Rows from block 2 of the image encoder of a small model that answers yes/no questions on an image's attributes, named by matrix and row number. Rows with one number belong to one neuron. Each number is 500 + 25 x the weight over its row's rms, rounded and kept within 0 to 999. All counts start at 0. Numbers have three digits each.
After each neuron's rows are labels from the 100 images, of 14976, where the neuron reaches its highest value: "top examples" is what is common among them. Only what is clearly more common there than usual is listed. The data: made-up road signs on poles. In brackets: how many of the 100, against the usual share in percent.
# fc1: MLP up (encoder.blocks.2.mlp.fc1.weight, 1536x256), inputs 52-103
# fc2: MLP down (encoder.blocks.2.mlp.fc2.weight, 256x1536, transposed), outputs 52-103

fc1.479:537506525537458512497494465442481526520513506427525461494474517494487497502484496512490573523500487468513519477492541481489504475505490525469455481527517468
fc2.479:476504531449468507475547538467472486491494487500518533487500495464541521464493522501474471468532494562496448528504531531536513537511537503493503468504498510
top examples: brown face (36 vs 8.5)

fc1.531:535478490480490501499497518494513539506481481437477509428472529449482477520485479539468458509499465515526525515520535470472533524495478531494471460468501460
fc2.531:523544515500552479511501504522506515463513485514500523461537511472550499437467495518488538493470531511501528551482504502481555505525478491451464527532496485
top examples: green face (52 vs 7.8); drop (28 vs 3.5)

fc1.634:484489502524453544499498499503487506481488504517541494537469484489495508540514503537469504537520504471472452552499500470502500501521511494509501450534514489
fc2.634:504554517523507499482450524447521521459521478506508492513533505536492496535512537507510512517537512527488464518539531493520487507470466517533514458467507480
top examples: pink rim (100 vs 8.6)

fc1.405:512490513505490457467505510555485502495507406498492540549511479493493462472525506488515498531487528471533506501489516493494498521496519477496529530516517508
fc2.405:502453490500476545458565506510445497502503498489457487562488521453532496484531498494477514511509476531463524480503537488480483458485533528465529504505586496
top examples: struck through (58 vs 14.9); orange rim (47 vs 7.8); hexagon sign (43 vs 19.5); rim: pink (26 vs 8.6)

fc1.636:501482484540507458476499543518522480521517480491500478499505503527494450502520507489522528484500493491510558502479494512526535530526481449512474497504483485
fc2.636:486482494511473515478480536522516528511502514517474490520489525500536443482545543472508510482537499510538491531473483474459532517510475499486469471513467519
top examples: green face (38 vs 7.8)

fc1.583:467503529457498477501508479506523511507535483488508461469488511472524526539505508512499482511506476482518493481451490532508475477472463509493483514502475529
fc2.583:527494502503477500492523488488483483500484455502493474527449500502493510473478494486516504482520503512499510465506490550521527507532516511519472461536514509
top examples: grey face (34 vs 8.2); white rim (33 vs 8.2)

fc1.722:512507499487507471483519505512507491548524484468490500479494488504521515542490520466450471534484514502558543485509507500511523468526506484485470519488490510
fc2.722:505499514536495494488546499475485494498533499511488452449487530511529520453467492493509512494453527501510500489492460527500527531508516482534500548537482503
top examples: black face (46 vs 8.7)

fc1.675:514515444469527492519492508478511524492527481442517467488466455488498556538478485516506471532533501521544519481505488475463495521513517472461509494539486511
fc2.675:515496514464485491482563517479502530477476473490480476490480466486514534544482539477494539535511499488517470495519486505482504491505518485546530499514496523
top examples: hexagon sign (60 vs 19.5); pink face (33 vs 8.2)

fc1.453:502506447488512479531549489503518485524499507469513495481501495457485508542453503488527520516552530477546544477496479518535458534514483535502518498457514499
fc2.453:524451507478518479484532472490512501487497490547507484494474468467468495469476492528500507480507492476492551472459523506485513444543512519474515505473509496
top examples: hexagon sign (74 vs 19.5); orange face (40 vs 8.3); orange rim (25 vs 7.8)

fc1.647:540465470493501459515518520535492534498543456509468508519482478481503418477499504458489521516491530488520500543493513473494492514473524515470520483524516526
fc2.647:490427481507511515506501496530462502501505461509439499571500527471556526514528523496469482491489484462473490525503474475507511506490524505519486494564542483
top examples: struck through (69 vs 14.9); white rim (30 vs 8.2)

fc1.434:513536459488490476503507488515543507477535470451502481481485479481500517499499473518467525517508506460513513521480461533526512445526529450477526492544536513
fc2.434:520514479526508529485553511497509472539470530514488469499484494548507547522527489497483474513517540510517468476506448522474533470541494488465555488496510501
top examples: hexagon sign (50 vs 19.5); black rim (35 vs 8.3)

fc1.520:465528523493489485523480540512520516531526502443507482472467522508512504510505465546470503518522492480505489500488472458470481506460434513475519497512442525
fc2.520:513434505519483548502490553508473478476499468496474477482495521495480508511486522496521453486489488538520482501478481461506500510575534524511501459524483469
top examples: red face (47 vs 8.6); blue face (27 vs 8.4)

fc1.343:463543526499515481523493506513500534469501498515499470522529460513539505523506499500464485523515495464483488457509456475478563485479530530502473505441490486
fc2.343:439483500511507517494496503460533479513508496462496546522468500515537458472498522445504471474515509489542538516527509525508492492513518492513507485500517477
top examples: yellow rim (86 vs 8.4); white face (31 vs 8.3)

fc1.272:493498507525510504530510494495481491463466489514512536494481481501525469496545491527512480519549502456444481491472475477548503513511546513548486511480522500
fc2.272:509533440513499524499475534445541508474479510484519551516520493525470468518498530476509478522520548513480465458511541518548444489507509507520506455514494441
top examples: pink rim (100 vs 8.6); black face (27 vs 8.7)

fc1.431:537522472477548504483517517456431489482525493481506525453481471446525512517484440545520523512525509539523518532485545498461464541512535508515502488505539506
fc2.431:512565546472541516476487476468509485468484502500525484515539480539507551477510473508498530485521497520510513499486501441483499443512546497496447492546532490
top examples: blue face (29 vs 8.4)

fc1.296:514505489485526457490512457545531530496538507482486526474481514480503491484512505442466492488491476492518489500426506509527491538457479530520476495503493474
fc2.296:513509485476511523523472488489496510499514549481501542447517533501505494478466516451536463490506513531556497542500458514487498523531489525492493540504521479
top examples: black face (53 vs 8.7); bar (32 vs 3.4)

fc1.753:521520494544540464505492514474506461467554493486487466439470501502482473504515484487483466475501531494542526476511516531497517511512502531464492499444471477
fc2.753:511580524484485459501499492500508519505498517505512493496527569529538493473502512483526497491469505509478499469486498556488520539526480510513471520527490521
top examples: pink face (41 vs 8.2); teal face (36 vs 8.2)

fc1.187:506498538487468533500443492514512536507518513465537465494484496512509440422494485536487514489497498477527525548478535477517518503494504486476480495543496488
fc2.187:493477492454552505472504534499486491470494457452501497463471491493492579500482503527480487519480480534511485517513487496500499466493498496553562474513479463
top examples: pink face (59 vs 8.2)

fc1.706:468499487551502529541511497456521518495460522485499433531478511466504522533493460484414485517514495474470509524535477537524512512493486492540507564504500489
fc2.706:476547556557478504498506492496513528500485512518440500485513482510531481464489518503474496522456509510457487483504483559507506494527521508492553513550470493
top examples: pink rim (50 vs 8.6); purple rim (45 vs 8.5); yellow face (25 vs 8.4)

fc1.192:468495483507515516481528507537496468517500441489520469462482514501498506525491494508485518544493496498463530490494498489468505511500504497459524529495546515
fc2.192:544460495534484506525520472469515466470519500504515504488478487493486579460494525490472467480501548493535496552513558554470511493526503530511528477556523490
top examples: orange rim (98 vs 7.8)

fc1.758:535533504469506500452518498506540535511549452491501511473455485518494478480503483526506518526497486493525530531445439446524548491542497521488501503511496476
fc2.758:501499496466549502475496539495534497500527508490518478455517497486480518474512518519517485499475466524531501524464517498488521495526473488518517482511453511
top examples: pink face (35 vs 8.2); grey face (32 vs 8.2)

fc1.524:506475544500493501525563478509517553494493508520519492464520498488504513502540472506527503530499491460504442489529491491491523491484485455478479499467520510
fc2.524:473492505482509457533492498525499509469475508476537501517484523496492515501533464518501493471518502481545468485472503522460510538454521536479468523492510514
top examples: % (31 vs 3.7)

fc1.51:508511515498531452470510450507509497451524510507518497479514530478524514553470517507492533478471487495468502538504466447501511477494534536506431512504487498
fc2.51:480555508523521496540555487476514486472486499505484501464527511478530457502457490507515496500489496521449497497486507488519526502480475505483485513493453525
top examples: red face (52 vs 8.6); hexagon sign (43 vs 19.5); black rim (28 vs 8.3)

fc1.308:511498470526504515470479524528540478490560472479533487457480530504543463506551450505474494533466476468517511520541510532506476515527532461471522528509495534
fc2.308:506479507479458474471526537525473479488431490480503521486512515505545498511501500475494489473532503522477500456488489509486465505529543517538466441494520500
top examples: brown face (58 vs 8.5); orange face (26 vs 8.3)

fc1.635:529470530532493515458491515499482486536470507447502523512486472524475465491489503524551526468494535516488470504520508509480480501540501491515492494444481455
fc2.635:471483499535516510507544513488517511461505498481506512540518500511465505491478482528509484491468509482515502448493537480519519485479505476505483544507469473
top examples: brown face (55 vs 8.5); brown rim (29 vs 8.4)

fc1.620:521511460491520477542514505512564453520531496507467483491511492549510471532522504491516475488501499501555535467516522531494506493477477459476517501519511527
fc2.620:578511556520494488522452555497496498470493503519509464492446529490506509474512460454512519496493503521499510481538482523524476518486553476518483497490477543
top examples: green face (80 vs 7.8); hexagon sign (42 vs 19.5); purple rim (25 vs 8.5)

fc1.221:501504475505487455510512565454521502471496502525493499484534514473542492498499511527478524480471497541514543520509499443477496532552528540507488517528530551
fc2.221:477485434519491532514484472493517503503510534503481491522488465509492536476469524492503465546521505464520481468460513470466522486514497498490456474511503466
top examples: purple face (48 vs 8.3); grey face (32 vs 8.2); orange rim (30 vs 7.8)

fc1.273:509506505435504486516520475477512494458526460533520478480521522559494526517564475501523522533485484498483488518522482477535504498508526510522499514501493483
fc2.273:499527491483489493499545536486500481516518472500514525491508515508515514561474515497476460490519505506501444505546503544478504527488510527539557540510550498
top examples: % (33 vs 3.7); grey face (31 vs 8.2)

fc1.435:476521455502552480489526512507492548479517537528491502490503485510507469505468533524519459517504527514508490478512482556494471455485464491506495505439487497
fc2.435:477528523503529489533527530536516516526488523514465490495490492538474502549491517486543495525500515471496498440444532480505492489504474506460520491479488452
top examples: red face (51 vs 8.6); grey rim (32 vs 8.3); green face (30 vs 7.8)

fc1.464:473508490539517464476506509475501482492486468490539456502480502489522466502477502487493461551488517536555525466504501477512508496551485454538463448501482528
fc2.464:509561522460536469470478458545499505483510521482451462529523493491505545483511506468442458484497487499519483484493548497558466514540464465506526497485492502
top examples: square sign (49 vs 20.4); pink rim (42 vs 8.6); black rim (26 vs 8.3)

fc1.83:476545484485494458497528520491545488517500514500522486460478506507460486558492486510503484508506549525519518445506477521498481513510541482498497517504478526
fc2.83:508538521555469462478517494485500531498479473539484473493455502454519503471508507523548539494487480495494501523504427507512528499450523459513525557482480515
top examples: pink rim (43 vs 8.6); teal face (26 vs 8.2)

fc1.561:514533494507478486535492522484533518496528488507461547489503518482517518498524499495488469515497502502489532474498509471429490520499418469510525506460539486
fc2.561:518505521488493530496535475548526485510503499521494489533533514490513506497428466497513484496496489521486489538504491467531534488476522524495513470460538470
top examples: grey face (73 vs 8.2)

fc1.754:474481525489547487459516459509527519443467526517487510484517486450506485456554495488517506494469506429509520475497481455491495490479514519480495532479511521
fc2.754:525510504517519489490512476455531484489469534450548538506501547525511477484456503538516478526510511515509497506535485518489518486421513467487476491526538509
top examples: struck through (72 vs 14.9); white rim (35 vs 8.2); white face (27 vs 8.3)

fc1.2:529526515490455482552533473568462503493498502529504522482496484515526506502507504504518534475482534498460460526544498515506497494540524499511494485490527489
fc2.2:505486534506466545508490498486532496536511515505500541533497467500530456476524530542502532501463534480498491485538507530488496476543536526498532490542468507
top examples: black face (49 vs 8.7); white face (47 vs 8.3)

fc1.25:508528473457498476504504529521485497457484480494502508546499491495540455485506504558546492535479545463523506501476447478490505484483476523500494490477559508
fc2.25:484535479496525498486511501462496495504473469499495480555513486531512470452494517499510484488498489519474533518485467488508466454473510559503470490520567528
top examples: struck through (77 vs 14.9); triangle sign (57 vs 20.1)

fc1.637:493487510541533503492516436488510468496503478469557520471523509460443514527541494505458540520518518519486513475480499466454517519562478533499539483528467470
fc2.637:544541532478496521495511489480495485455453466513499509463523485456520476511513497506536498531532514508522512514515516464520506512515527520536483515490539511
top examples: square sign (47 vs 20.4)

fc1.350:487499518483495506533479466502525540513511485459458536508470512458466498547470471499446469505484498508514507536510455472455516498510467534486473494511488473
fc2.350:512526513504522497498548512503516484511492489512486485462568530532570486437495488525440521525440512481455490537498506466512525516522508512468508505500479489
top examples: red face (43 vs 8.6)

fc1.668:548448491498511494505480519504493532503514483531506527466506492472494495465487517463572500507504498464539517466470500502546500485506496496495494491480493522
fc2.668:501461525491474441533515497529486501516512460483505563505462464535489467455522505510563524506524479497499460514530491512494496524492481534475496515499546540
top examples: % (31 vs 3.7); black face (25 vs 8.7)

fc1.171:507482486486485513525506489459533506472517533493514489483502488509493477492543484534495499508518489495558490535490482475481479501491478479486507513528455453
fc2.171:534506534475494554501490492513481446466517512457501537450520529501532528500492545459482527494549501509485510468508556527500467497532555464512510485515518506
top examples: pink face (48 vs 8.2)

fc1.52:471498484455464487482499531490502441487502551488497509460550485497551480475456504470542520488496513486501510491473504511514475494508483497564501482506490543
fc2.52:513497490506494498483517483537489553511456459512463480483475494500545518503492528480489505572538461496542458540481490480508526487523531526475503532509498548
top examples: brown face (60 vs 8.5)

fc1.268:516525489554511452513518477541496500476517532509501445500449502483522492491463469499493503506527524505491483486500523504503500512479484489506467540508466510
fc2.268:523482497514504463509510489497497499515501469482484513474501517505516478469452514528506528474497477525502502462477516558513509488541509507538485524520473493
top examples: triangle sign (53 vs 20.1); green rim (40 vs 8.8); pink rim (32 vs 8.6)

fc1.54:483477472558484505509495485515495509526496494469496517488456500495477485472523459530520517474533511508484515501504546549468492529464478498520483510496490507
fc2.54:494504521493518501490523508467523475483502483506544495479562524462525481450494549506465471512525521486494480495511513465567477501511531486534475512504509438
top examples: pink face (31 vs 8.2); yellow face (29 vs 8.4)

fc1.164:461519495540461481504513480473468495508484512505526518507489509496482490441516524498452504485489519490497492452501506502476512513565507509492458516537531490
fc2.164:495485513479527466500514515511481527500447481519506459505507473446468503453479521504453543471463478461524496440502467472527514475539498474494471540518509474
top examples: purple rim (100 vs 8.5)

fc1.295:529478546544479522524489508511484474527492440496468532433474491465511451521486540472498497455507489514450481543540494527503486487499500525496502495498491516
fc2.295:540473507454534530580499481529502482541512483534486500464504463515548502468487508474497469521508524502499505504530519510490524514505499499484536504509482511
top examples: drop (53 vs 3.5); yellow face (38 vs 8.4); heart (35 vs 3.4)

fc1.151:529504515477512457529509465485518517504500498482493536523490493513474523495493468513487510548489475517520481504494539496483492519502434563435508478507511498
fc2.151:492529477468462473457478501487518486520471514492532498505460515480536507506505498505557463498523496511559523482472483477541515463536511463448530460532537497
top examples: triangle sign (46 vs 20.1); orange rim (30 vs 7.8)

fc1.501:476494453492484488502546497506542499553542481517488534496540502510527476511482557478541478513525532503546502484495470528566513505526511481468507467457501485
fc2.501:476477513503473487509488504539502529547517504517501498491480501491489518514512502553515537494535495507493508454514465500495506531539520536492483506459522492
top examples: pink face (69 vs 8.2)

fc1.359:516497515471463457513497513527539486500552517512472499459497490494497494468525526511511537519497540535504523507494488493491497502518531457482481509462478520
fc2.359:531511500515474496497483512502507541480502507464488513497477534522520468491530491554459483449501509465529466475523467526504481518555500495508500522490509526
top examples: grey face (38 vs 8.2); ring (28 vs 3.6); black face (28 vs 8.7)

fc1.379:532530447501493495474529511460465512489500508475492484465476483494489521520494497550538520514524544517488504499472459497536507499524535479500529500490474532
fc2.379:535523504506487484489540498526528520467485502486488536534492516511509490504466503499489521524533462528542449508484554533517480504510488468513544480499509496
top examples: square sign (82 vs 20.4); red rim (25 vs 8.4)

fc1.214:484519483496518485497549497476493497507496527482485538484505462481446456500494495507474530463530523476492522498496501514470497486540504517509503470536474472
fc2.214:543487464453522479491508454493504472529503519523545512441479494513481470509483504493466448516539503519519502488483503511512490500492513454504504542512521499
top examples: brown face (58 vs 8.5); heart (46 vs 3.4)

fc1.136:550560501494489496516519512502522508511502466517502496529449465466427462490488483536494505500467555445500534478503478486465466483527520491470498523528494490
fc2.136:516522499496536480465540491478498445511507478497491461516498504476496529482509520475470485493493512457501494467516474512523503456504507459495513489495507489
top examples: struck through (51 vs 14.9); purple face (47 vs 8.3); purple rim (39 vs 8.5)

fc1.113:488498436543459508479496482549529494506477444484506482519511523492460471518518455541495519488490493505500518510479482491501525508474475507494501477536521486
fc2.113:482570465493515489522476504501503479492483512508486480502468469484438513508541490502475491525524520501503529497489501542508500519491497510514475491525525496
top examples: orange rim (100 vs 7.8)

fc1.168:498486469491506486465492479556467513484532521485528511476476537519489470483523504480519513520493510471519536513506461494518518493526554535553485487478529513
fc2.168:482478471505489494474508486519489513452472513510507506472494492497478511514500528468489475487524492539466462516494449516524490494496478487480529516507521524
top examples: brown face (60 vs 8.5)

fc1.608:526453489480523494523498502480525503460562515493517479453475525517516483533525481499547570490482522433551486496493461475516497491510484489532536490509506497
fc2.608:526457493492513573503518512534511525479465515493533526472533495535508509454537450463509497505496533512499472471462511531452550508521516502503488444556501503
top examples: brown face (53 vs 8.5); black face (31 vs 8.7)

fc1.172:517523497461507494524492519538491506514530535476483502450475531485484487482557469482528490489525499454497528525505497470490483504547533523461512514511508488
fc2.172:506494470524501489507487483494493486477474478514542491529493524489450532460491525564524516527559483497569501480483492494495487501524491551463488494501509517
top examples: % (48 vs 3.7)

fc1.442:470522519520476480541498455487530465510527517504488491487495455547506453439486511496519489524492516484510548482470495485510500511479499470501477478525486496
fc2.442:563515518536521535523456446523531476542471497471490514505518539523498467487493511445474464492513518501512507512510535519505482506495495512494501456543479512
top examples: red face (30 vs 8.6); green face (25 vs 7.8)

fc1.150:545530494524499468524497459527504533429501509509481476474523496494490506550494492542492481481533554490539525464530520529490514498525494492529457517506484510
fc2.150:528510522568482497460483508519493526507456500510508478485464487484536504476478495535490504549497526495473492478523492494526509505487508489524524565533497485
top examples: pink rim (54 vs 8.6); triangle sign (41 vs 20.1)

fc1.719:516525502463559515486505485495523529478537509506459540487485587506495507516469494509485502488470516502517499514500520487448545530508507542485503458517499487
fc2.719:532540464539543572500509546519541501549473536498476538483502498514512497481472507465460537495513553506476469530484464448484474493478476506509509478520522501
top examples: grey face (49 vs 8.2)

fc1.78:481532485525483526517504470475532469526508499507499457450476534519536525479517486505501519502527486548483487520506469527469518529508516496487527492471451518
fc2.78:501519459487514501467478520511498473476457516506497529474553503511483511502498471500504474538540500539525504499524534557469511478531505509468500523493506500
top examples: blue face (65 vs 8.4); white rim (37 vs 8.2); blue rim (34 vs 8.2)

fc1.601:533493492504459457482549487459513499485490487500484545444517478448471509512530492519489539517510464503477504468471505494472489468533503466512464516446500469
fc2.601:509505532554542530527488504493440487500511541528471478508518509470503490455519465507483450474501504549534531528508513528519517475501520456469485453479507476
top examples: drop (34 vs 3.5); crescent (32 vs 3.6); black face (29 vs 8.7)

fc1.408:505497489523502507524536505497499499481465513500500483509465501514447510481449529528509521506509504507495481507527479517497478544503521534472521518488507515
fc2.408:488456509503528531502503509487506520541460510522532539526513532479498519498493501481453509501531535517500556434479501541507473509529505488536516481524497476
top examples: black face (45 vs 8.7); purple rim (39 vs 8.5); white face (28 vs 8.3)

fc1.342:511497519493565475530480498503476521528484474546447485532470468511484530518521493567541533534518506504510484475475426476482504525516485474477517502475545514
fc2.342:489473478494508499544448537505474483484566485469475530494487516463460531508466492484494493517482532475493523505490562490510507543508500520473490496482499498
top examples: black face (40 vs 8.7)

fc1.534:544454510476492511490498526490526536474460456466551509468533523506481441490513497498516532488477490480545522492493548513467501516471467478492468542496548506
fc2.534:523512508503550510514504543520511523483511545493541507472491544481524461449479515475529544515548512512530503511477523490452512495483435476495486496536471546
top examples: black face (33 vs 8.7)

fc1.35:507474472530478499496486492550506503485508453486489488506508511489483467473508479582472512501506497496512512508469478466489502498460504522481491491530495492
fc2.35:452539461512516472533486504489511477513541504479504467497536467447438496500538493521505518501501524527510545517496467520486509501483483484539458482539527479
top examples: orange rim (100 vs 7.8)

fc1.711:520504473475487503516507517476486500498533505495547456437455474482489492520494461443485521486510532509499524506505482491476446507556481501477501515503511484
fc2.711:478537511554497508480486510473446520533484496488474492489508479482532454518509531538473509496538507510505484467516517511506467494503523499470460454528492512
top examples: green face (34 vs 7.8)

fc1.654:503509454489512519527479508473505494550481489488459499471476504536523494511528473539500523530497491489514486478489541512519522495497478485472453497519466424
fc2.654:524520535501563493487507510501521460515458502540507466479514512463470537511464508528491461528498470504497483538510510509497497484497487470482502453471541514
top examples: purple face (39 vs 8.3)

fc1.672:495515494505471501482528456504480513533488501465533516530461484483500514437505522512485519482490518466470485476524487484490516517527478494505482534498519522
fc2.672:498480482487533445496514515481510524536492488515517472499482475439465506446532477523462541484484505468503480468457458469535493492529474490526473536530548469
top examples: purple rim (88 vs 8.5); white face (31 vs 8.3)

fc1.22:510531475441509511501518455519515535505505530490501497498492471498520468490531511490516513490527489464474523516487508463513487464542528501491493508522537574
fc2.22:494509451493508478501486511469482484461507500460491515531489510505445530473484489516530494487509494507493555515507463485503511465477471523446483534489524505
top examples: purple face (30 vs 8.3)

fc1.334:528532514486488529490491514459503471479537452462510485499498495493478458518500493497517466520485551473548509520498490554479495495527497496501525479514480499
fc2.334:529492477500470487462526508468517462496475520493487515543443489514483511508475536507553501508504441512504506516506517517555571441528524502502541514483527444
top examples: hexagon sign (50 vs 19.5); yellow rim (44 vs 8.4)

fc1.170:498532508493487531474550492471501489452464515482522501548538532493543519513510484476476540479476494491482504484508447481538469505494477516499510490486504476
fc2.170:403467468422514479528524525479472497494500533538503497508512497494532490485512510508561505516462525504501532473541501532494505506557544494446533529459461516
top examples: white face (52 vs 8.3); white rim (34 vs 8.2)

fc1.653:498509450520541434496472490527459522480507460483486514493553501465504476472506485472516505510492517489521503529481537491515511496479528521476529485493500510
fc2.653:531490476473507497499501498538500523505512500480518512569458540518532514517515500480517528503520522486482496515535471486460488503494515482501484498535528516
top examples: struck through (52 vs 14.9); & (26 vs 3.6)

fc1.596:524476540518488472540442516542429515488509501443540437464445485509464532502502499521494518513519478503448497492506516460462486545509494479457458495512486516
fc2.596:523434541496513507508521508492506474507502505480454519508478480525454516500522501502460500531507483505529471495497513510463481468510522523469450470534482463
top examples: purple face (34 vs 8.3)

fc1.521:515458517488522517497468440499476524492483491505513500440482519496480524519524481520514525493473552495476486465502473504468503479510484551491478479508481448
fc2.521:545481522524499482492525518504475486495485511521552522475499494494472539516538501478517449518511509502515450481485521478535461500484505525555511524500507490
top examples: grey face (32 vs 8.2)

fc1.97:485521533502492457547499480507544511562541452466476514479520499484478519515504517513508533534490499484524560519478520492492530489530505447517515481524530500
fc2.97:478476505462488547489472481464497496480518503493507502471499553458504504496511472513530463457532506515501474475519507540496486499514510482459508551502503510
top examples: white face (31 vs 8.3); black face (25 vs 8.7)

fc1.527:510509501508501490509531498518483489500533515453526498485471503482522497478516482497537442521517484515516482507482502494456516455546483535511552506485507508
fc2.527:504517509490497506504489516502488505514526527470468511487507490476496493479500494483512466461474487498512524514454503507501526506500482516513462536477516487
top examples: orange rim (33 vs 7.8)

fc1.733:545487505589519461486493487535504460489498473541491467449499473489501450524532519533476519493522472470443501496525473453442498519503475519499521512480498476
fc2.733:510522558491468532549467478475473487540490456494476500510505472487489497491499529500458475473521482464500476467497445492526511505536480520502505514547487503
top examples: yellow rim (94 vs 8.4); black face (29 vs 8.7)

fc1.222:500481480495514530465539482551495496530528510470509483485494512491501504472519477467529461503508456486527481512446515522456507470530491497511545473493528500
fc2.222:493512509488485506515490508487482498493522536479476495496509485481496498491495483487531465448486495491516527502442510513521531501490482513520459525478508497
top examples: purple face (46 vs 8.3); white rim (26 vs 8.2)

fc1.123:508455509517476465530520463495518494476499475429515485511488479482502534515536489511468504523544491499512495447540520513465482509531510462444498531471500522
fc2.123:536520530475530498513475496522530465518529510474449505469533510524497552544481498487547469514490511493545507519505498484503519501480488484505483488552526507
top examples: hexagon sign (41 vs 19.5); struck through (38 vs 14.9); black rim (31 vs 8.3)

fc1.386:443490489481534521461526502525522519483510525473529510497511512478522479520495492525505522522511510486481509482537471445512518517550523508485493495561525516
fc2.386:488531531482544505545498511533522499507519510501526518459539508483498534501485551485468539447481496479523496517533529506494503468517456476532447483470503535
top examples: white face (35 vs 8.3); black rim (26 vs 8.3); black face (26 vs 8.7)

fc1.528:478539489434458523476499493514496507519470488435454501500492454494555496498503480534499528497524499516494538480463511496445496542490505487475507465516497450
fc2.528:489491499510495517495482494550493481518504526515475535526507481495525447521504543458472505509485540465544486486508457521514505522479528503461516514471506500
top examples: drop (41 vs 3.5)

fc1.587:522510527526485464471525507538525483565536513517499531526474500496490524464493512512543542451491506469466472448483494520492522454517496548514568478533500551
fc2.587:496522474459497518492454482455509504496524537511514493477483486523509531497496473481473508530526550526522499531502517470534548528523510458522514511538481515
top examples: square sign (62 vs 20.4); yellow rim (36 vs 8.4); black face (25 vs 8.7)

fc1.526:513504511459502528502538509446494515523519478489484529489440494519473456509513502495502490498476475503491501490507482519468560484531469470495463509481513510
fc2.526:515558535510519493504481541493518489480535452503480444463511536514507498450485507442532524533545519489527508496486529484440517506496475497473497496510473532
top examples: red rim (25 vs 8.4)

fc1.93:500528491533495474486517485485467491533449483460548459509531475516561508480509513551493498476509473528495477494533431495484498457488488512483499446519438499
fc2.93:486463499461468503529485443467530477489513437508460487497477543550543519473502497447483500488505508496491489498514476528539466478513493504507493529492486478
top examples: yellow rim (100 vs 8.4)

fc1.490:496482502474571483446471490549523530475494489434508492503509485503524490505527518507523444523466485489507546502486515477512502489499508515490485530512545533
fc2.490:546501454493510509482478547543507496526551516501527512518470504521507525499489493512517492532525508498523517537482491456487510517493543519530491492504463547
top examples: white face (27 vs 8.3)

fc1.186:494490510544523463515488545503512457485516479490469440459519475448506513519501488501514499520473472468488529500492551472499509517506445477499497499492482486
fc2.186:486484540471480527537510530534475464507493503524459503554505524531498512455444505478450463511484492500514472503479509533482495545525488526503512487506520497
top examples: triangle sign (81 vs 20.1); yellow rim (35 vs 8.4)

fc1.282:551500498461514517490466529487504489496506486481502485452457469562513516509461495508529544516516485518531478506520516470477479481493479461523538506542492526
fc2.282:520513514468526536500480511548526508456503471458477470487495485539498527495501537438470450545521492528494470488498538519493507485527555474504509465531505503
top examples: blue face (53 vs 8.4)

fc1.266:485520463475504520465519568481506508508492455520514492481478498481467509486510472554490532471531493517497498494499457457470488511558500496476514498524487505
fc2.266:524521463485484513493482489492545547488482474535484535525496509478499500505489482463489500529536461463523448524471572546492471507479481500517508464494495495
top examples: square sign (88 vs 20.4)

fc1.61:509476518528521460461514455504519507498488490500551444456469478495501491488533492517486531489496487452478535504554467483469524522485521485507480507506509463
fc2.61:519490471489520518533482471547501519492514487484500516510513484499515508488498503428483501502526521501520500481515553486544475476501497540529496513534509503
top examples: white face (34 vs 8.3); black face (27 vs 8.7)

fc1.224:489526449496478512514521534437500496477490510510457485501502509501534493510497502515490511497551511496471488483561542509528466452512500526463508496521477504
fc2.224:541489530532461509518504501489494480494496512509494448564510530462561513512500512510498508483502478502530481479516512534506532461513489483492477495501516474
top examples: % (26 vs 3.7)

fc1.1:484496525535503472478536462544443451541509477478494485492491526534496504485493493484499533533468485474460484506516520523517495506517485487494523485462525454
fc2.1:465503549517505522478479474475486476507464461506495497482536489537491525529480475480525489493478511513505544551505515515526519507490523513453488532480478496
top examples: red rim (73 vs 8.4)